Rows from block 2, named by matrix and row number. Rows with one number belong to one channel. Each number is 500 + 25 x the weight over its row's rms, rounded and kept within 0 to 999. All counts start at 0. Numbers have three digits each. After the name is the row's rms in percent of the matrix's.
# convs0: expand pointwise conv (model.blocks.2.convs.0.weight, 512x128x1), inputs 110-127
# convs2: project pointwise conv (model.blocks.2.convs.2.weight, 128x512x1, transposed), outputs 110-127
convs0.302 097:490514496520522468505493487530499540493519567473419496
convs2.302 087:522489486492484489509510521481487498514482477533487498
convs0.303 100:496510486516535470511479494523498543498531564473421495
convs2.303 052:495505501466474489455483501476474458532481473513493505
convs0.304 105:498504484514529476515474491533490524496531572475416492
convs2.304 031:486532504506529478505494474489524512523495499500461512
convs0.305 105:488506494513531471506468493528494537499535572476409487
convs2.305 039:509541495500449509503495481488549472483491516490496504
convs0.306 101:504510499523529469507470493526496522504534567470407484
convs2.306 049:486474496527475538515541481495455516491461516515539539
convs0.307 100:492503492520526476510469488531503529500534562470405484
convs2.307 027:493521525480510485490529461478491548492510484487493497
convs0.308 100:497505489523533482512474487533489524507529565475412486
convs2.308 029:531487493489485543512507483510475505494461447501456535
convs0.309 103:500507500512535477507474493531495536503533560476419486
convs2.309 050:475481518462543502454467495567502490509513509474455546
convs0.310 108:497509492512533477509486495527494530504533562484421482
convs2.310 069:518472526495462563447482501523529448525444505514531495
convs0.311 102:500510485522529480516480491529497533502525566473413492
convs2.311 044:496486548522528500485511499504509502524517498504470508
convs0.312 101:494504485513533478512477495525490529496536564472418494
convs2.312 036:532482509484488494553505508451478503505484538537484519
convs0.313 102:499509495513529479511483496525498523495529571481411487
convs2.313 030:526489518478465519530498494482476491515458522531532478
convs0.314 096:496499485515530476507482490536500520499524580470413490
convs2.314 081:475525489520444461492519505463528522510483453494521514
convs0.315 098:501508491515538473510474492528496526497526565473410484
convs2.315 039:523514494508516527468494498507510478547502468502481546
convs0.316 093:491503500515524483510477487515499526503524574480411485
convs2.316 115:520463548525513505548497544525455538509474486519490478
convs0.317 096:498504480513533479514465493523497524498522571478412494
convs2.317 043:449475499493494484472477471451484494494503487473513485
convs0.318 090:493502485522518495503488488526497498493516582485438484
convs2.318 095:510514496464481505490534518533475496495459536514537473
convs0.319 100:493500496514539478506472490538497524509533561473412490
convs2.319 046:483498517514457491530498491500511506514498471507517488
convs0.320 111:505487490499518476516537515512493508521497491502487533
convs2.320 044:486458484475473504504522492490489472475507542480492498
convs0.321 120:507483493505516470515550514516483513524501483507490535
convs2.321 041:522509491492544504478512529531535524532507533526493502
convs0.322 104:496490501501514457516527510513492513517507484494483524
convs2.322 083:462494510525479529524489490493450478488487535466516527
convs0.323 090:491483493482516462509535495502503500513511490488455526
convs2.323 077:454511523535482500493475469465488490490478509464514517
convs0.324 097:487489510491515456510519501505489504512517476489474524
convs2.324 079:475547483528475469502519496486467488509517526459527529
convs0.325 100:498484494488513459508553511510496507515496484500484529
convs2.325 069:472515529525516531511504467505496500459489539465515503
convs0.326 100:505486498503516452510531510513497510522514485500474530
convs2.326 082:519515491508507522498526515464465502469547533524515518
convs0.327 169:512472508511520490518541525522479506526490481513496535
convs2.327 052:461545532513507485485498487495476539473513545474483498
convs0.328 113:502518466465489512506550527496502497521505478520542510
convs2.328 230:467534510518521464510459468492500525467522524458465513
convs0.329 087:484482517500498513502509486488497508506482481490475523
convs2.329 178:464475531511475514509490457525528501521515499470513502
convs0.330 168:507476521492514505515516513504482474515463487537501498
convs2.330 133:487543509522488491478505489471573491455527491488507516
convs0.331 157:512478502509522482519544521515482502522493476515492538
convs2.331 057:494507485497493534503533485487444485461520521500508521
convs0.332 088:481501495481506465506548491483498508501518493488476528
convs2.332 079:505541499535524476518516500536441472492489517472525481
convs0.333 126:505477504506519472518558520510483512522495468502485535
convs2.333 050:541485485510487511518552524460493464487484528538521495
convs0.334 131:507486502495513478514561519510493500520494485513505532
convs2.334 132:486511554504522483537472483515512522509516536482504501
convs0.335 087:485499472481494461502529506508499476514519502492496527
convs2.335 121:485510531519496484508467500504520516516528499472516542
convs0.336 090:487501491479498466495523487498507497507529495477467525
convs2.336 140:463449527509472530498474476496506482516509510482516505
convs0.337 124:504486499505521468516546520506485510521502478507483528
convs2.337 068:499488483486513548501550524497473504504478520521559496
convs0.338 127:505484506512523479522548520517484522526493472514487530
convs2.338 049:459509537517518461535483455490489518467528500451487501
convs0.339 113:498481495504519472518542515517489500522501483491492537
convs2.339 049:540452496522514496523520526528463511502469488541505489
convs0.340 104:497483509491513446517555514504493516516503483503476526
convs2.340 061:484487505477487458439511485443479524461533523517490495
convs0.341 122:509476499507520475514540517514486508530499482508490538
convs2.341 071:498525517506531529492548492504475491443525540489486494
convs0.342 101:501498497495508458514536514508496500517507480494489532
convs2.342 049:463513541520458475486461489502516492458551531446484504
convs0.343 102:515480465493497544518525517538507468507499504517537487
convs2.343 209:454523515509498467508489445470523537445537517451471493
convs0.344 087:488492490468524468512548497495502519515510481477477521
convs2.344 056:460542508507445439481473475460474504470538479453466479
convs0.345 132:503481504511522475522547520517481507526502476512487535
convs2.345 050:472555528508501518499519476496442494455558568482522488
convs0.346 105:505489504499526456516542514505491515516513480499474536
convs2.346 047:514472493480510503471515526534509476515463540506514503
convs0.347 147:506482498515523484518543520519480506526491470515496535
convs2.347 040:491503516494517435520476478502512542467528507467482514
convs0.348 125:501482497508521475518554516516483507523497473509494533
convs2.348 054:495518478466488492458495498475498507477548545492514495
convs0.349 104:501488507499520472514555510511489515524513484499481526
convs2.349 052:488519494477494470501473487482455513501506531487492479
convs0.350 140:507482501508522483516538522515482502528494479510492537
convs2.350 048:492488493497453505478499513532540458490497521490578510
convs0.351 147:510476499512527486522541522524475501527491476516490532
convs2.351 051:477485523510528452511482465520458526475560537472476507
convs0.352 095:492501492502515444517547505501492504524509483497476524
convs2.352 046:485496497505519566502505509514467534492473533496497464
convs0.353 156:516478502509517478518544523519481502523496476515492534
convs2.353 041:467485486532483507505491495482488496455484501454475504
convs0.354 092:489501501471501463512547491499509485505515502491488511
convs2.354 093:485508519555525504518504492483441482470524493486517559
convs0.355 105:499486500505516463519542516520485494519499479514497533
convs2.355 060:498478478506518513513501484506452484481505548514532474
convs0.356 098:510486497508511462517539515513483508524495467514487533
convs2.356 057:458466493502493485471459482513517469458512537468484510
convs0.357 099:464510498490483418483459504507531526530512473478503514
convs2.357 202:487529479493515509497490506530494493483494509503525495
convs0.358 112:529486495494503509503513521515492521519493492523509524
convs2.358 161:508441508510495507518499479504471466512504539526508469
convs0.359 142:493492512492491462524529494490525505510516502484474470
convs2.359 197:516485509475499493487540537492516517523491501535540463
convs0.360 145:509479501507520479520545520516483506525497478511489538
convs2.360 043:477519446477506508496499477526477510488488541473516470
convs0.361 116:550476452464497517521530528529503479517469503537526505
convs2.361 167:481490527514498481524502474483465498470525510483492479
convs0.362 103:501480473485517501513522478515502515517504491458464525
convs2.362 123:539500514486495532493507527545535476553483512541503484
convs0.363 114:457496502502495520497506469486514504478467509462519504
convs2.363 174:486536528488526465494482460533536521502510508476474507
convs0.364 118:556507467492472509526512524535516531520473507534528495
convs2.364 184:469526491501490483486504469463538534465513477481506480
convs0.365 105:498479497496518464512538509507496513525499480499475525
convs2.365 051:492542484507523517485525495468456498498493533474473534
convs0.366 085:489504498489495471519548510483510504512492477506482506
convs2.366 142:552491496528528531539538543543469486518460511528507490
convs0.367 089:486506484500511459505557507497498503509503485485489524
convs2.367 055:499493503512572512527526513519456462500483483481536542
convs0.368 139:532494476480534487493481480537503476514516531471469459
convs2.368 157:480493523534501485494485471468506514472500473449471534
convs0.369 121:507482492509529475513553521519481507524501488517487535
convs2.369 091:468516507495530479544488483497474502440515528450466498
convs0.370 136:509515475459513487479536510501496490513557496515511480
convs2.370 206:485462526487515534525504465562529473523480512488505484
convs0.371 117:506480500500522471522543520519484511523496482509492537
convs2.371 067:466505535509518513516485469547501514477509538448497486
convs0.372 097:502486490488514469519529506512495487514504485493482532
convs2.372 048:461543473465497516454469481487495516473534512475494507
convs0.373 081:517484481516503488528493524545479485528459476511489528
convs2.373 169:467469535529489529525475464499504514479501494469524506
convs0.374 090:486494481478510475514549502508492488517514487499500520
convs2.374 074:483522514517538463511494503496429532474533558504466484
convs0.375 136:510483507508518471517546518514480512524499474511483534
convs2.375 055:500482470497518521479497516540446496477525516481524519
convs0.376 094:479487486473493501517542502507510495512484487478517520
convs2.376 066:485500552540500441521480482452469513483526528505484506
convs0.377 183:517475506513526491520546525517477510524486477521498534
convs2.377 044:488485485507513517492517503543463485511508517492526506
convs0.378 145:505474481438500476496501518499505504530507518531513501
convs2.378 200:483514508473487484479500479514565501493518486481493486
convs0.379 097:501497513502499478507495500525500536511506462497452529
convs2.379 177:524490516528529528549526525528481531534488488509505520
convs0.380 135:545505467486499491503500525503496535521510471508498518
convs2.380 206:501522474509521511470490523555484478511484525514531505
convs0.381 110:536493469488518482491535529498490489521459488534511517
convs2.381 196:536471497525501524526529540492467473516457507535503509
convs0.382 145:512479499511523482519544522518483501529492480511497535
convs2.382 093:489510504514502536488494505540482507522475513502546509
convs0.383 144:487512526528518482522483499495493524502503514468531531
convs2.383 173:481493484458471483450493474472551433475497493476512508
convs0.384 114:474520498503512451496446473512512504489553573444432498
convs2.384 047:486531491503499514511515505514518534503510515507498485
convs0.385 109:480525498511508452496446472506512515494554572448429495
convs2.385 061:532527499459496513513529511542495535483503519536492473
convs0.386 122:481515499503515456492441477514507516498564563444423514
convs2.386 099:499521458541493500516511509497509485480516468488504545
convs0.387 114:476514495497514455497449474510510513496552576446426498
convs2.387 063:534479485538530529562508534474471538496474480527487505
convs0.388 109:474520506493519442493441475513519519494545566449422501
convs2.388 044:502485519510483517524532486458532523490518438493509506
convs0.389 114:473532497500509449493446475512513511492550574442435502
convs2.389 039:502488472533521494535499480532463522527521482497510497
convs0.390 112:479512497506507458493453475510513529494558555460426499
convs2.390 169:488524495502516473494485474484505481465526497481493535
convs0.391 111:481525503497512449489445474512516516497558568448422504
convs2.391 048:521512455473519556491530547555488495509465511510505470
convs0.392 113:480517496499510449491449478508517515495551578449427502
convs2.392 044:539552496509504485506548543467482508474483492531501528
convs0.393 110:480519500502503447498445473506511509496555577445426503
convs2.393 069:449500522506433498492468493452490471483500525480534495
convs0.394 112:475526492501509453493448469515507516496545573442422503
convs2.394 042:492497542481517514508506473459488515461481503476503488
convs0.395 113:476518497497511448494445475508515508491555574449426501
convs2.395 038:454477543514484529501505469443475523511502501481504510
convs0.396 112:471525493498509451492447473509514515490552570445423501
convs2.396 046:499491460476524496473489536461519501508489531545488502
convs0.397 113:474528494500513450496448473516511512487551575450430503
convs2.397 034:489508496532494507483516490536478486498476544491523523
convs0.398 099:484522514511527483485451485517514492495540564452420509
convs2.398 170:491519539518508477553511480564495517500547514475505483
convs0.399 123:482520505504519439496443480505502530504561560453421510
convs2.399 130:509506455536508481498500509495503498465517448492490543
convs0.400 105:485524503509508457508449472514510533484554547451430508
convs2.400 143:512526469514505480499524515480517467489540491519518525
convs0.401 111:480528502506505455502455472509511513494542577446418506
convs2.401 052:484473500528497489509491482469544517484503462503516515
convs0.402 143:504513507452540474482524521519503533472551511502467488
convs2.402 155:500473513495507503511486471526553483513483495492498489
convs0.403 140:458527488502489477504471445523538497444519517430482489
convs2.403 236:449531501497457454495475454482506527450502499450506484
convs0.404 110:476520497503514467497439478515506515498557572448421503
convs2.404 101:509555473533521485494524511497521482490496481488461536
convs0.405 108:477526497497501449488439473515506498494560569442430504
convs2.405 117:520514511535521496518519524478508501498464483497484519
convs0.406 120:538483494501505512517513537528487515552476491536537508
convs2.406 143:480552499498489483487492476469602511458520502476487497
convs0.407 141:533493489497524496508486512504450511556497514533493495
convs2.407 157:494548501498476500484496488480610503474505499490497496
convs0.408 114:478521496499510451493454477512511513489553577444427507
convs2.408 064:476545481539533472572488497531530527503524445468443499
convs0.409 112:477521500499516451494446478511512520497547572450427501
convs2.409 028:472504564511503515559537500480525509493534531488508485
convs0.410 113:481521501495506449501439482509521513492548567445425505
convs2.410 054:518512492505508488547514517524478563529509521501453450
convs0.411 117:476524497493508449496448474508513518491545575445428503
convs2.411 041:501431559490493493491520486466505504505503492503508492
convs0.412 110:480524494499510454496458477507519520490553583449426504
convs2.412 048:509480510474476509503505516483503456512532561494522489
convs0.413 112:472519500493511455487442470511517527495553569443419492
convs2.413 046:543531522514506466520517523453510523496509499517510465
convs0.414 111:477521498501506444494450485514509513493547572444426498
convs2.414 030:522497499517506517510566515531484518517494520543477486
convs0.415 117:470521512505504439494447476502519524499554551445420496
convs2.415 134:485541507465478479485464463532510487496516536496514482
convs0.416 109:471524484493508451484435478508523517500553538450421506
convs2.416 076:504481491473445509504487504472557477530502483504510485
convs0.417 111:475527496501514452496447473509518512491548573447427496
convs2.417 064:483531500502485488509471490481470495494507527494552491
convs0.418 124:474519494495514453494436475503514520496571580448423510
convs2.418 118:534535470520541513519538537552495503501506475535514535
convs0.419 108:476514493504493476487410472515520493484541578442453499
convs2.419 112:517484516522507529522531532458502487513473477522501501
convs0.420 101:472525506507511455490439473502515517492547554451425502
convs2.420 074:525518505490516496490538529476510476509469465537519528
convs0.421 113:470528501498510449493447478503519517497556574444427500
convs2.421 046:482532497507486502499511508476521495509509510494514479
convs0.422 104:490521502500516447481446474506503529499542555450417497
convs2.422 114:496501478486516488536510468499489520460505504495479463
convs0.423 142:474544494488501451506468470534517556473558556438498496
convs2.423 218:480492514502513507530507486534509532512509516487512454